From a checkpoint of a small image captioner.
Model: 18.6M parameters, 64-pixel images, encoder arch vit, encoder norm rmsnorm, encoder activation star_relu, encoder patch size [4, 4], encoder layers 12, decoder width 320, decoder layers 8, decoder norm layernorm, decoder activation gelu.
Training: adamw at rate 0.0007, batches of 64.
Data: trained on rendered rooms with furniture, 72500 training examples, 3.5 epochs.
Rows from block 3 of the text decoder, named by matrix and row number. Each number is 128 + 32 x the weight over its row's rms, rounded and kept within 0 to 255. All counts start at 0. Numbers have three digits each. After the name is the row's rms in percent of the matrix's.
# q: attention query (decoder.blocks.3.attn.q.weight, 320x320), inputs 64-127
q.26 113:133154110105064135084134105094182102140096189125160105145129085151134216099069097104140107107118161178111167142124146137142108153101099116069120078125112150093136157161104135167107154160152135
q.27 088:130133091097121115086074136146117119091103093172074159160151094159089098138183117096096151165119125096169160137150191067154168104120150123093137149172145094177130081100142128143131148132089154
q.28 101:127174099144157140073186133118125109119113146134134142124139100093119125145123132133137163099122147167154095132143115087087127075072144145133129111142180122157080089079147144100151109114099096
q.29 095:147153178068146151083159176078166084125113173120178178189185102118113086119133104168105120100140148146184122149097142080111191129153130147161123138146186158154095096100177119138130154126138141
q.30 094:122159064162097106140062152118129183102173096124096125126128099156086107130096104139161107167116069127125145145096131141132145072156089133125154156195092128106126205194103137111108165095117128
q.31 092:096176101112135133187103123088194104117130146092155129127121132135089123148110126144196146141122125101117140120113128190114117107145069140140096138157088152119185165173117174139083122183153068
q.32 111:172099110174179099139151148108064160151183113165074153115135177103167103118174180125124160174120128070144137142139156095147158112179188141174141128127130102124115121167141082116138186103135143
q.33 113:132099119129154120185154124118066126160130076157094141144159222109111076137167147130105109124087110082172091108082127122128114175196181150164174132138145122160122108099092148105190123065139158
q.34 096:170142139064113084112171119174182105177154187072111176133120079116131171095125083093062179146142216129110149083139140139146186123131101174081125165089137110185135068157093119137108130106071201
q.35 088:146134101209111086132152118110113096102181129175201156071080124161157145118166182099092170124089157110133093179180101088167155085189104122157177128132079167080152123156179134193120101128163122
q.36 105:079146112081154131087096139171193137113086171170123114167179127154107177107125075167181152153142128142089107133161136121115090171110077155112129130152100129118131169150103193137109197129209148
q.37 107:099139101196145146141104156178092109129141140167108088120097125086165138159168127145126171183125108108141174112118145098112081084128120169177142123196150119118084152186154061145115179126117100
q.38 097:112121109179075125155135094131150092126131160104196074056109077120180167160119113100122178087122121126151157108176109115099052158137087094065153140154122089137181145133138093164114089123149083
q.39 097:105092143081093092069141113175167153126151131162167151108110073081094139085159089153102097171140184146122122116113143103102151125125118116164130156119118157103155098137134136138120146165131106
q.40 102:092145154053105150093133101094188169137104126053080146157106133127137098166074092130183081110163067145134126129116089191065141129085141097133118128149091095160131133083152189173116094100158135
q.41 093:106130139125192092089162099133144082099063174115183190121127066089105177069137086094067094162128202116140162108132161103181135144118100176072138082166094123131162111167182159173161088183139175
q.42 090:090148154206142130124092082160116111114139084186155146103057142098141104109105142143133106143098131181129139074117162168115135140139111104170069123114118114130122205105117067080147107091115111
q.43 085:106073119116115148127112148046138102099081100104118096094088151129129051116063089131144151099165131148114141115053123141088166094134129105166108100139115093087127096053130108107164094089093106
q.44 116:144097132176153113186101117165132116169175039165068101125133181100160110109196133144148180164127165054147101134168111122164183124171194114181165118133178100179095149134125102083170137085115143
q.45 101:162163162116147172110160142112107118118079135063115138147092142162138071181069137164145096110121080186161117165109100145087097069115143127116058101162140098096138100123139087077172047096097121
q.46 094:115101114175119098133151111116073139112106085190127106137124189147130111137183151172113147133080107123132162114117106128110138116154120140166168118104131096138136125182135145093116200110155083
q.47 109:145122105151152148165136102111094149169155097123025152105121198108101094156108120110123118193135102065142100099138115153160180138185209142119146120096118133126065111099108141117198170089065150
q.48 086:163159104072186113158160160097111155068128147090106188124134123130200165168077100092097108077147194116177091122175086063167093128126076100115139078080126139142147104107102110130162100127094169
q.49 107:071178112168118121154118107163143153092165120152188116105123087142143204104132140153166135114110101190045127161168091113129106114152126132103136149148122110090184199138125141189068094104190068
q.50 096:109106120176128178130123120182142143123145100147063070086136179092160159184126149157141126153146126082093106155162128093064068161088114098151137156178099078125117158115115151062167178121161114
q.51 091:103095172079147135118109137097133121110140165096124160159142138141175149133114073070057094091154184102135106112130135109150178103143090145089118158091156157108141122062168169166114130186118158
q.52 102:153123189089148127110105149153129096099096157126129136195143112084147147094092122128102115127102140151176111104078098084176184125157134159112148135125171159175134064062102111139158110171106131
q.53 101:123138154180124148122197108111099132174105159112171091141129134130155160111132176078137126140103109112182132093140121140142150150131141139112154111128151118091084067069131084135078094147122170
q.54 102:170112141087150114106117114140145079105143084132146157111152136100110160111146113116082126135126189132182130126110131075162132152182163147099161125120146149156083110155149065123179152074087169
q.55 083:175139078181124118069090162141167183114177178098140098140179125126169112120166138179048133139104188083076139154166108147116130126190103115167158124125099099109079095179160122135122105070145124
q.56 088:116124152071159118165163082131113161128123135092072135124184132107121084103085149143187135122141099081114157140072096114147178103152185119107086129153123144107079077072084132119190097134178131
q.57 084:084164095141080111178076140166114134145136129175131076172149141095105122161167157104088132145177119124103145169089168189106140154165143110124123159081141137186167092134084176145099174126140097
q.58 081:112087130175127104171137115116123098153107099123138115130166186124097110150084106146143134118159088057136174068079140135157116133188178121104143129111140114154155128113133146126111158120151159
q.59 093:150156179084095130166125166100141127100110159112112121138106103130128076117137132149143161101127143155157095104077071165111137135132162143110090143062145149104150097075082091118143088130102160
q.60 091:113137129128112124153186151134104080196163133171119176115088146154129153158184107159111165160138105139171136137147068116127103106134146187162111162128092193099145177138145129109116111130148100
q.61 091:083142119173131164190152094096144138107133151173101095079067159087128121107170159139118148142110043162121087121097120147070117133136161098102118128163089121152124179107097125139121140121105115
q.62 101:103090115036115129159120166122168101157161128083117150163148161175117158104102131096109142138142176124108156113090146172154161131178075107117113116085125158165092072056124164109152129127103193
q.63 093:132136109146092139169123099151106158174120105177134098116124098109108149122145196153181125088102141137099119154167151134103152138153117156113102200113089148151103206192117100126117161077186081
q.64 119:094085143061154123141188153115141140103079161074122083138105097072136123142086141157082114107207158146153112124103133081129165173089153148100117058106118140147130129074084165118162119137146115
q.65 097:071072151135103118145177107156153110147057194125133139125155061101192125118147118134110082109138131134105141160095190079145122166121106157141164124129077101180152160117097109164144147098102103
q.66 097:098166112132101092140129193132110117114174147179125166189098157121128106103150158177190157168090135119109146171100138114077127105121172107135063207118112105080102148175154134106194127079146138
q.67 094:136097083150096145123100088120125167102079157091143144113194088148116107134147069115103143121136153106165133124116124130194110133124091111091146098200156146159156048102139113184142184117096156
q.68 101:135145143060100156138193070143143112095092132078119106138147167132109098118070075101095150132127117106094087133099119144133142080127129119101094116125143174127147114096092124152162069147154089
q.69 100:171172096161111122112118162141087087136194156146147148147131159226065136149187128151165200158051084132145157119164134200088135129081173105161148177166140134070174127126126171150107124146092106
q.70 107:125088178127106131187150102146111148137069166110096088126145072044124114078109147124120068177204140075102096091112087072141129177091110119137107122100082139149081155107151140147143098084114115
q.71 098:083138111101131165172077178144165119107154077164092119150116088191140076178154152100133167116132103177168117132147109147117076172150097089111092197108147116137167141167091123081178092113147164
q.72 106:154110100074118145199081168120126156111162084087164169090126165169168096151098157150071139083156066078151110152162118133096142159196111166083123140138104134148182091117142130091102141096114160
q.73 107:169114062179086122060065169107055079156149113105163156085115078191095139115110137119163163086104168135163128069174133114159054115113075156095136132109114082123144110167140164182098138098079137
q.74 107:089092142119137185161188086129109116123052128061181109129113144061152184105079135089145153108197174142093081120112129136159088120110153165097124072158118106121156093048095141184087097151097142
q.75 115:152123103140134167124182115152115135091099190078186128108169130093147158133109085081107110121121132140101094142111144156208141123096086158085118069125155104117161074086107091206068155144090173
q.76 109:124157070109125133070134147144138162104098152087140165137179092144083117138126079080094183075069137155108135140128119184142148120156106106060159135182184113101108083121135084121079139161129163
q.77 105:109087181077102170077128065176110106091075180056126116116133118041140196134070106141142132173134142147082126102132182150194138095152122180067135103123095080118115120130095126213117143152078110
q.78 100:168125122133129168090128102198100111131099166140074156139125104127071159105122121146143080192198093102108099135120119116098164118134101166155091084126115096165064130193148145133107140123073080
q.79 110:128147078133104113083040147088115146118193145161159125105131139197068142165165118159151138145066083137153170123145175168160126091096111126136134167148115101098129112133169142109144129145097145
q.80 112:128167143162142103132110186067110150103194086192138166140101158190150097125119130110155149167114109156104135094142089146052103156153147085176090177085107170072169191113128118079184101148170158
q.81 107:125134137106122140119145204076159133132141090154099136110121084065127148126119085123154116142196108109160151122097149127069107170068131129154088152130138107114137163088112195093212106087172148
q.82 103:167146087152164126138062199118110102129206074143111164160147152193141144110172120111176160119084110117153157156130155091074154135129128082156088217106096104101157126120155124070144109146165165
q.83 098:177134118129131107093127165087102123151166128182081142144099153209128107114146174127159152148045136138164154135095142186071101133086186117145068173129133121107090157146166123055088136148141158
q.84 125:140138082179127123049091122105105137165148151137125121139147126163081149142128109116160185108084172133112132131167168168201096123134094128156110095154157161094079123177188089184074182172078125
q.85 111:143186087096085129083050146111140106104137135152129149138142144221062146142148132111131124109084064113120129149186105152136119109153110123135155189157100154100172156161119173145072134102096157
q.86 111:125137106096102119182030140067120133092159075119126141137153120234102140164136141129099160089133134151162112151106135160111123163098155085075154191108161155128146107138104110117095109104132126
q.87 095:131161152154143182139095122163067126107129158061145162100154132113093163164129087103117139162126096123141103134117111205122129090108163123084170078161161161155157052124125114165105153113134136
q.88 110:086108203057137136196175125136123103133078113166099147102118163115149115097071165111092108183226079100112092149139126155115145149128180137166105110122166105147174164119103195114131065120116096
q.89 091:083087132150146127206175127116127167107115171132163117118090163054116102096096095151129057159221099130067087115143138097143131124162145133095099083070120124178115118132164164097108139177150054
q.90 106:074100179146183100110172087151166103158068167140127094154099136025101167080110146137134118137196184143116143110112172110146171111150119179145127125073075077190081164133091111201141120156154113
q.91 107:106131141159108082103082197118171166148134061150083148132118129165153122126126155135180139108106124162133110109132108109065110140121113073137111212124100148091101134152112116074176137095157131
q.92 107:111179074166131121067100104112084105147147112163157132151162173179153164153100127148145166147053121124142111099137138122131090064088140118175103180170103134058103145138157079103084162124104167
q.93 115:113147106120115196111160097140109165121124158052148112106138115115137186099099141109092144081166198143123107130155155099155140085127100127076130057136156096149107115064144141189134148143131148
q.94 106:075079148072089133129175159114163109076076101100133141102160113096128135152102134087117070126161105097081125150100144146097172135152110192093147058085134132176123127051069142114150073144176103
q.95 099:119060166152119151108190130187092108159103185078093085159125094105110099093109151131119056155173126089080101109084148097105176175125133168142152096105126119166110153173099085170109083087134101
q.96 106:165146082116090088142167064090104144079172164131148162106148115172146126154137107075120148120050112150099095147136109182169076126088140084105090096158158122121149091085133094145075078124135139
q.97 107:145070153121188075109158097180119140141090149069159139092133098128167119101123114166130155127094162139096146180139164096188174151122090106114140051157107121133060088135171063152160167098103115
q.98 106:122122124167150155163168105169124092150118126172076121184113091026138158083101114178161080164192153135080103117164164083115123128157119166147113107059125093185133190140111129162156125113121112
q.99 110:084154124165083096163090112142150113167178150190103117127116122148119144107139164155138125166153082102155153090099093092043093109097134098153071153078147094110128166147085182063191109085105110
q.100 101:171131078083152139100032133102133115142159130103142142129150106154092114129130089106149126076139147155149157126169134126181147107101091135089188169181127148127156081113196098102070157111124171
q.101 095:070125184093134164159150114077155097156095144080125148078103151081121098087081140076123129152152117111082089158138089133073111101116141168096097104116169084101171179064029188155124073141154122
q.102 110:163117065212111111115146108150110072128157103127114140123170164136111161165152123160122145122040151120158170073197107142136120090118127102174124137147100103152102085153191086113135173100104103
q.103 107:138136110166161132106104171157158104107137102161074126140146117173107079100165142162177136148139126152127132135163149089098130167127182056208117164132127138147135179141166146121121120081121165
q.104 103:142153137153151134159043172093127130139180080171064148194149113200102071132134155149178135157147046105131127148103118102123154158148158150182096157145166133124154163137095168097137105105115114
q.105 104:148103140084119136143129107085171158131107101097103159122148086131130114124077096086115103067135168162128110154079154131081177179130111095062120139143102085155143116104052151089123055125156102
q.106 101:149101127084117162118185113169155140132076129097116086084141130066146182156081152119144100141175190111139083116099146156131111155150088122125127105087125155121100133095136078202090158174112127
q.107 101:175108144187083127136077184117141141148154074198090101144154164145106137165113151115150109136089070090114118106136136101077142113106172088149130201120099129108115174186111136114181125145123096
q.108 102:098076094107123092105155090155099095168148186139102096148165096129132132117115110179101112199125111088113130120137137161190085106101102139149143091142163081115116116169192095179086127095071119
q.109 122:129160165093123143173132138123189187132142102108088107148106107137127115138075146112130128108188113160141131126118142117114137107143111165087130134116096143143125171070082208085177114118200158
q.110 096:114186118142125135159108195076156144122137116188110120154119145083117089128169144080134125130152077121161112074095109176090062164146170116166140101106139156078155189082094150057105057131175138
q.111 107:188135122131074089119113101128147089135180157108107181154107174226094103114114092091162149172089073119108101159127091187135093094122172112131123173150099169124163109190135121085100120102144134
q.112 102:118113173091084183203118112124130181090083098112128138074141088126168151097156094091134135096118167152142134120128145123136101145097095139066118132157163134107173137074075102149161062128184165
q.113 118:116096069106130121047117127164111124113112174112186157114167080138116132149149120147128126120129181173111133110182152110160101084123100175069163115124162118115142116125172077148082140150079175
q.114 092:077135117134171123115171066190136138148178111175133108113114164074131162088158128130106128144100170101095104093112145125179153100140168092136120122093162131105129158096097131180134127124121137
q.115 094:153146134105168144186146141158118156149155153108107077147119189163110102185112143114172143154120099159114125130127060167125085157197177132141090178158157163091119128140131169135156117074159094
q.116 098:087067152113176101154140106176125110185087164095093112179161118062060154134136113112103125125169149058078156114126083080136177115089102173166097086126115161123072160161107121134143192107113098
q.117 102:142137101180168073112082172148138153104195103193129118134104079198139129131179155173176142142113129168161116167170154163115129159141143086131117209172174139128101097117148095135125105136162191
q.118 106:127126105112150153075176116162084089143119170093148103094168116144167141120144085099112135116074143167097090136094126137180154113117098111090145100145109144143140080129174128172064127156139159
q.119 109:140110077125179095096138110140103160177087143065171134149149133129139126111122102111126132119088184089155125131100109143157132125132085110083144085174143164101106077143203047174126197115132122
q.120 110:172174070129110119065056119112129162102165120086145114083130175185165112144120106099095139095065132161166125141177157203117133117089116111067153182186166117086117082110122136123111105144108161
q.121 095:120060144137128179177138081146176166106077139159158091158091092074158137134112140124110050160182108137093105105141148064129106162160075137141172111109095094116120140077068126120170124161125086
q.122 104:165140101081129146109092128066153173145148150104172161137135131217086088156145120111132166073037106133111097160167089178155102126098148094123162153176153115109139107105138108130092150139107192
q.123 118:115118067157099126112117119195078127163162107153117141140155140177107104132162159136143114161115139137150155118183123123165116127137081125174143121179079108100111096201182140140140179111112123
q.124 101:153101195133130123163163116204128133135150134154082106187132174067101125132082109166139074142140131124096138118090089113149157100154117097148101140082077136143083179155084113126156140140146116
q.125 110:156146133106140091186090144080139123147168132146102108122090152135120129162136154097175120100143054176161121148156086128067101157132111142123091180085107117087142127135070133082164083103161121
q.126 105:135148168164143103180087163135168123166179053185134167136092112151153132173147114156123171120115110132137112124170095071094121136084094138113130145144158107120106132123084141095116110083187117
q.127 103:132082135174089054125185084184116136163084188165135082139117146085118099133110091106154077191134160106123138138083090123120161143098154128158064100148116102111084176165157110092128111134155107
q.128 095:177093084131113122069096108095135157107132158122142188194141157175118169116103072185145096097143146130108164154096142117092120097112180094090153147154140084152145144101156104129127129093108169
q.129 094:101136129088175146186176144137089093181156162114132127163096039176103047115104176159151093080188089154137134128100111164179083171094085097110156148114157121140114183163079168119113130114125088
q.130 105:077132141112083141173174097119170144151144163206160099131109093142144101089134198084135133178162098132138141064112144101098104169175126154125149084094120125132164140102155174157166166136124110
q.131 089:108164142180147120157166057092084136156135129139150101128166118133130094144162114145106169161184080123110114075134109106187110145175153178181172066125136095140143137111134154077126178171109080
q.132 102:104088104155148141063100155104177157128116140126160166110149149106161215184104052153117131144059175103089127136125124153101127063083143144135116166163107124121139094133125091136088131133108072
q.133 092:116128166169133137148096125137100098107110163098134157183100072163118092086106165174156106121195109169084103084146176122090130073101127161072120179085165156133109140185100208123150147184109171
q.134 124:138091111131115160088122165081109139113132117115144116147118127174155058125096163171210105132109104151168149133090089117141106181124102096196160198119175110123121129129079145080125138077179152
q.135 105:093140181072156130124115154156158099100174098108108152164167113091152136144081110109116149162183130111138138067135097124091126167184132109117114088097174153158087104115124128145146150066129152
q.136 108:132172104171103163141139075141098180104095181172147133138108107100100111139113103119161107098127096156091109178137161182142118089052128122143102140179112069092179109128150135095067117182170141
q.137 087:089144103201147097141100118180168168186076147131179079104075125141143188109141144120077115160090128172077110167137112180116074065126168091121114098167077159151155104168074132162107163165100091
q.138 082:166124123133154101090120126138186092075135121130145170149149177142205164165115116160080159121068172168141085184173100163096139082120171097152155076211110171143124079121195099136077120144087141
q.139 101:114144080176073148117102133088121135098117117090113128089132078135121142148095077136106136055101091133119124153138168136096107118057143139109150078157099126067136106146139106126085109196153154
q.140 118:156134127155101117077101163123123165108143116159150168131117108169120170125085070163167113115075128195135121149159117170084108087052129084178068155172092084080128169167072128097082075199195130
q.141 092:092150091083180112094151131085145103134127149074149128108182140114164170181121084151160168145094149119104138123149158076104196131135108129155146136161182133108127121084145106146156081110094103
q.142 087:141124120158150153135175074215142109114158169153112173152113100126071148137062098126126164108133141143064129159109143142140108160137172175088135099162081106084150163186086154100091091147165146
q.143 109:117134148115151160117156065111130157136060158114114128150100086120133139170088056078122160087153164165136147108091172163116169067089158116077089077164122096129147098117114114141085120135115152
q.144 129:139170093119135148141138122111106141092150136141127100107106058148079061104137154179168143127167069155118199158079085141139116151081083082175122128134154092064114120169120153063129107144158138
q.145 108:151104141151143099122123087122106113107127131140139163087172141092138207130147116083092123136080128132106155154108106131133099112098107162111104098183116129106145143174176073128074120153123140
q.146 089:079181144113106173143106112121140110120155168103122134125103140159157150080119154145114164088115099147107113169176162142151136060079068098134182116107103112070117106151146138146087142177127152
q.147 085:075117157154125157079139119153146134093165126118089068099062098162077077138126137106164126157086114101138143118120132156133113183156125130141137177084113139111149146115060125119130172128111126
q.148 112:135159176140106165187106118109101165185095102182129141121087094098109141082101129130103099117131083139151139116157152144116103140139126162097153148139121166119128167166103195095141155201152139
q.149 096:129160147127095136156174162141074132135158098143070139145121087130124103077140104105127079153174079172162176151091148119117084164106079075106121120067148081148141162130128141038137127173148164
q.150 088:132149153177048097200154145116112138176125142188159136112052134141160087083192151068146138190097082083141140120133115122144094184173119141125079125101147101087184187180110131167134139164157093
q.151 110:163128108157180127107104189044136169088094082083167116152189116120193156159142114185160095126081118138121131172107117138164166092071171073121169185123120083120141079104107080138128102121101144
q.152 096:138169185148106094210130098120141080181098133197119146175109123120070120085114125116096136116174154136103081082136153165091147144174135184150109110103105143173099140186114126171163129129159164
q.153 089:128091114123161113152116155141205170101067081047114094104197136095156140162116109092078185115069172089100088150159158071110183124157140098150184145123120154153167115099091066146163120083169139
q.154 104:105075086067127107090129147106107124124091091110141111110165154107139157180165150165112130145103168125157116163135107059127193166174143080138183141098177093175147138068099097145128093104090142
q.155 092:108111139163116186124135165149119102134133119170096149157055065120057048058122132092111101117149105128123183137179097130132122134098115109132117138083107102134143185106085192113157108130170074
q.156 103:109080136101111128172165115086141095135175114101119146181157110162122084143128125125165112134118130116172110098154102124106149196159156121119113125078181131150102154145111159122203096085130168
q.157 094:159169105146076111127137146081066128122185141172152157152107087149075113095164125127190090119170080114124095141108129146130090173086103113120125182074146130133143132109072117050119100169121132
q.158 114:118079116155086106089142186097172107141158079185121109122103140103163148121187175139184106163112135102157101126142151146100080162148140100205127140080121103095182158135112090137174150106108125
q.159 091:141137125123131132147095120072145125104107111184151073108101144095083139075155149094133160155110132123159112118120098092145134163120086122190105123097124092063193137137149152120143111170154165
q.160 097:106099139109108087108098155142103089096123079082084151138182174160132134097185116181145155160149168086170116111116117060083139146147173087164139128138158149147088107087133130147184102077136149
q.161 094:088135151162085155164115097095065156109129130150097171121103107127110154118141110157139090089120063149132113148152095192143075069075129189102132156132160149148143171180151130081116158182170114
q.162 107:138175124135067141188124151159134105126185124146140162154107088163126089109154149109115125129092150162163143148151113131085115224121178118158068153084156110092176161116039158084160122149111139
q.163 095:173148125137111165076160155076151155064087132121115171095169116165110111180131089182164080127059116193140144177132170160083147124130140111118104169162118136105127166125091131103142143112116087
q.164 101:163126130121141098145147169136137100083121084103115095083197176055158167175154133098081122157152134140174111156116107107169133110157150174114163134086101118174164122080149085186158116100080093
q.165 100:108111148118133129137114151124158122098106113100144123183106136164144102157115097175185157121098144167175114169070110152089188136144131100136140170147140152153101096096141082114181097115111151
q.166 094:153125170168059147160127161078174153107095104128131098176080059127075088089162133104155125105096111165133146126129082159147106179153163128089102103125120147116116158139070152118092132211124134
q.167 097:106174076154133104127130157144139126135062122143137174159142082181124155146076079130174118116110135158114131186122175115095086101103106044152093117120085055134142135140075111047097077173141146
q.168 105:126150179085145152175098140116130089121170133141119164126149161057122151094110135110095137200128123104100127114139155111172178156175116154095153128101129168177101136084146178160195185055083182
q.169 104:118154104201072143129114149059119110126165175117103121147120124137138081114155106145198134127138099153129139156099105164065150144072102083152089215156123100126108176160066145123155129172194125
q.170 089:133136061148135090095082123067102179093058152140180093153156135164148137159097125081161158123101138149121176164114134122089130066060135147094097166129063150065105126197085106124108135151168121
q.171 096:101107164177180183148110160110104164096117145140113104135095107182131089106126105161138129135089071132106173122130113200115117139082129098142176162084127123070116167163078145043138084156176138
q.172 107:092133156141127149140161144196143149131131119155173096076099112095142107074117190056088105184128113111092136071168101135150076124166150193120150080078140152159124118119137147127129139132148174
q.173 093:113108103091133104121160087127139123141097168141126142089121166134128213115069066081111157098139143096136101121113151145104148120098120111071097137166072149149140098099194066142068126148149107
q.174 106:097138140174082182127125126134128148160161140152135161163069114153076116087104151164168154111176122153162165098169143168101088189121133100146140130101167125104176192148089179071120156127201160
q.175 110:129066128181186168081151125101075114068118140099168125112188133111178127121185076142155112094040124127179092207097117135161153093116098145162192167163142119131100138122153058115131152087140136
q.176 086:100172163070083123200132146153129126137199081186139121156087162138050151111085178095096097116209095150144148127109134113154149110096088175082073150079181162098143166127158167099133126165127180
q.177 101:145116102119067133073118173103174126116140125086116123191094125173173178113116090105183119095119101161150120148158176141087143117058106097100083169122102129142141111139074125093079106178183107
q.178 105:142096125078165078124150155152115120163140126093061120169147154109146149094153168144094152191183137105115123065117130135118150163195127146162139104102137126152102087124102122144193139063150133
q.179 113:121139104174116097147120134145096158165118164175183140110084098119146158119163138079092153145120157125083146148131145145109090113141096179128121120133108098107141111172107133182070161143120106
q.180 111:112111089132146149086141113178088096138108141214113071071127100092136123108155093147131091147147153116104146142119178158135094117179097188128145090134060134130133141164192102150062146098104142
q.181 099:156119140117135135143137130159173102084095124150122133070109167125120200175134066095097178096115149158115118178109184116157142070105081097070141154185086107131134108137118065118115116167167129
q.182 103:180134093146152147071146161075157120077087138098156126178133195117157186167083091130114131107101191158120099131150106147116150130157176108148121191191095103148125114092123113180163105142111133
q.183 096:173093118076167124052128192101179104106087101128124178170150123166131192187142062143099115094137169168115168172135156107106137078079142117110172193176104078083140143171083131136113092096143090
q.184 104:128078113090145151125130131077137162104158111095140103126122177140172136144108069159106128083095171122135120120120144101108199136101168051171116142150145161117091128167133118124143105072142154
q.185 098:112113151182089114136096102133128147154130103151089087153098073154098143125147094098153139123139122152095175118114143119128092169078102096132078168128117153079170124183090110111151105156150127
q.186 105:126063087142099077049121122076138117139081106131100107137163217169178115140128084176147153111085132150144121150126157076073182131122156076148090142162103097153125089129107074186176092131142109
q.187 089:165121094142163103139150170128137095118120153161144078107154148129206174158186140134192163154117150087180134142110113103111102110140129115117173155093092121153149099144144037204140163121155118
q.188 094:145148148137136170157098067184096087156106120163155147091097082101105097082155141091136130105134134110093149159122130121135092098143151132147086105178062116158084169173154102152095157104135098
q.189 109:118141140069148147214158109198161080204145131167099150124066110122101096134130198114128101181201150104088087071125095150103118180157127113152145148057104146155154112103108157108177161136148108
q.190 103:156111073093127159100159169137160119070127080084130163154161169121189170155125138154150126116084120171131088139146105111148156083090132107092104137164100136150108148130168116171114139071162118
q.191 097:169137076102129150123135115105131169132086124186152130128131055153112148083107105145111110093155080132114184128113118165167055112085089118134145093128100113083145112145116143087061109180151169
q.192 089:101151114140090094121112160166143110125138147135143169158170068090124147086131077116097133129146167159148087112159096121111133136143179128095119130128127093172134102072156146163167101116126131
q.193 092:163129117100163046120148157154105149139117109113166145161122144203121139142095064169084142083092090184166129140086113102089158088127156069117153113122118159152174079135164150101156059058101182
q.194 090:161135146114148133119120114122073161164172105161106084139132130111087131071142128149120091124080079105148083139101129174078088074119084144127069136122150154182107100127128097149128094088162162
q.195 095:151159101152093117094076099088104113137042113100195084141113150148182117148137131104096124156070159085086127081134166140120126102105107169161183072104076161146147101167166041151092159096183145
q.196 123:164119143090124212121148097090096137141190095123076156092120184184126108143107127118126154098126105163188115154133110172104104099144111115136162150141144137086108121100079147078145065094139134
q.197 101:145093152140109110221154104158084168136162080153140104130091109149153180130138159106136135175092084078108101125148125163101097178132108157107155163140065114087175180189101181148095122175170123
q.198 100:104080159099176164060157141083129096107106119113108154141191150116120097106162137159143115100170148126120090166096069132142110142158149088087172140140104095141118112076129160099109108078107150
q.199 086:121127081125118080097157091149129165117089115103178125108128110142099123146117080131104129107143065093077130114131179125144123133107070170145175067132119184077169135170104158121088164090174091
q.200 083:126148162132076122153150102184133117126205153197129121176086171124129182141113146143116138179154101084097099086110150152146096168094129069154093188152155095121151152172096172155174171143154099
q.201 102:132150131078132142187107166078072125181133120128062123145069148156090135088076106146168125167102128109121161153121087159097080117107117067118085183095144128123176169090061165046185147175143148
q.202 093:137144113092066169101090152068101130141059177070189134113152119172175117169129161091089100114074136161145122141127112099136118159092071123105155121123130152090143137143124104191055135141164114
q.203 086:180129125065141173154137139206108137121117049105085169118152179170108158109124105146163119111102151081160105136123100163099109149136155155134154104147138133181081141132110054130093160100166135
q.204 093:157170135074127133195148155141047096112158157165124165189137103140095058113125059111146101132109090179140116137144139079112174134124142089151117096101186138076126107052132217096172072130133147
q.205 091:085194167109143071121124111061168140092086119171168176127120081140118133098144122103070171073115174202104166069141115095134129094098113125150100104149114127098160125086149088105149093140111146
q.206 108:157197097154101080142121117100146100135046114116099202148077153175155115128046078120086108157106104139096143116121147138130157130081130098128105151123189138156117130081173137094166067157113148
q.207 099:088144143164084161139137096202182114149175121193166106089140096103145125142152151150149178122139162106086110135159179146157083126103080177148131129094093139168147180163156095124114192152100117
q.208 082:139093079166130167084164152101051114149164157111105102106120134181128069094108149176117105126098092146096158164088127148097141097078134071145167186120160070089092143109126114102149098125136172
q.209 092:109103156129131162076164174104109138104159123087175158127129166107153132168098159145127110083160134155180104112090127076183140160101134155170168132108148093127126083136163132132171113142090127
q.210 100:163117193071081200113153116101049168178110093116127155169145190181091071155210163110150085102148123143097117110150144148115192108171116159106112151138197127099117173097072172093101100123089133
q.211 094:156110160081125182156172132140141098132180151101137168107106089105082145128105119138174159176161114155118125158144122147147160146156168132145151141130162128100081168110105141066175118090071087
q.212 096:116086149160088159163117097159135160140161129187150148158090141165065162115131153078094129143099121112100136147140185122139149159117132143093135153156101129081119145127153182092074131178114119
q.213 089:083172137184160123175087136124148175110150151169107063096114112166168172150152122082142122094065114065146174150107174102158116107124083126112152126100090142147132144111156092137073128099168102
q.214 086:105152151169146132079158155140121105119109169111109158148152141114122134073046077145124166096068107130149169164141114081126072136071146156103131145121074100160122172119133064183133146167104107
q.215 093:117090171125171144103075123174163129147138123131122184124114170176196107175113136121165104133181186094169130153098168199129155141102193100131150086117121157160099108106167106139164096097148136
q.216 090:141121122114106140203126085107119157178175135149088075123067085138138114085116160149114085179129143136061136099168121182100145118160162080100092192148107078125109167182090134106149162171187108
q.217 082:141148132096084163167137076148096134081140195081103137080100088090167077194177131152152077089134139190160052093154114116083149088121076164084081056138169120153165111177162173150090076092118142
q.218 091:118087157095119145106129168150172143088141107073142122171130130118138078102129106107117166104130134115174164119122129176115107152085187145168123157117193119158137060101138104151184132119136125
q.219 097:178154109055101181071130108110096127137124081127071168081114168117124121121116105159151112162136121137114091107135137109161158149103162114139102136135138123104136131119096105083141094146078161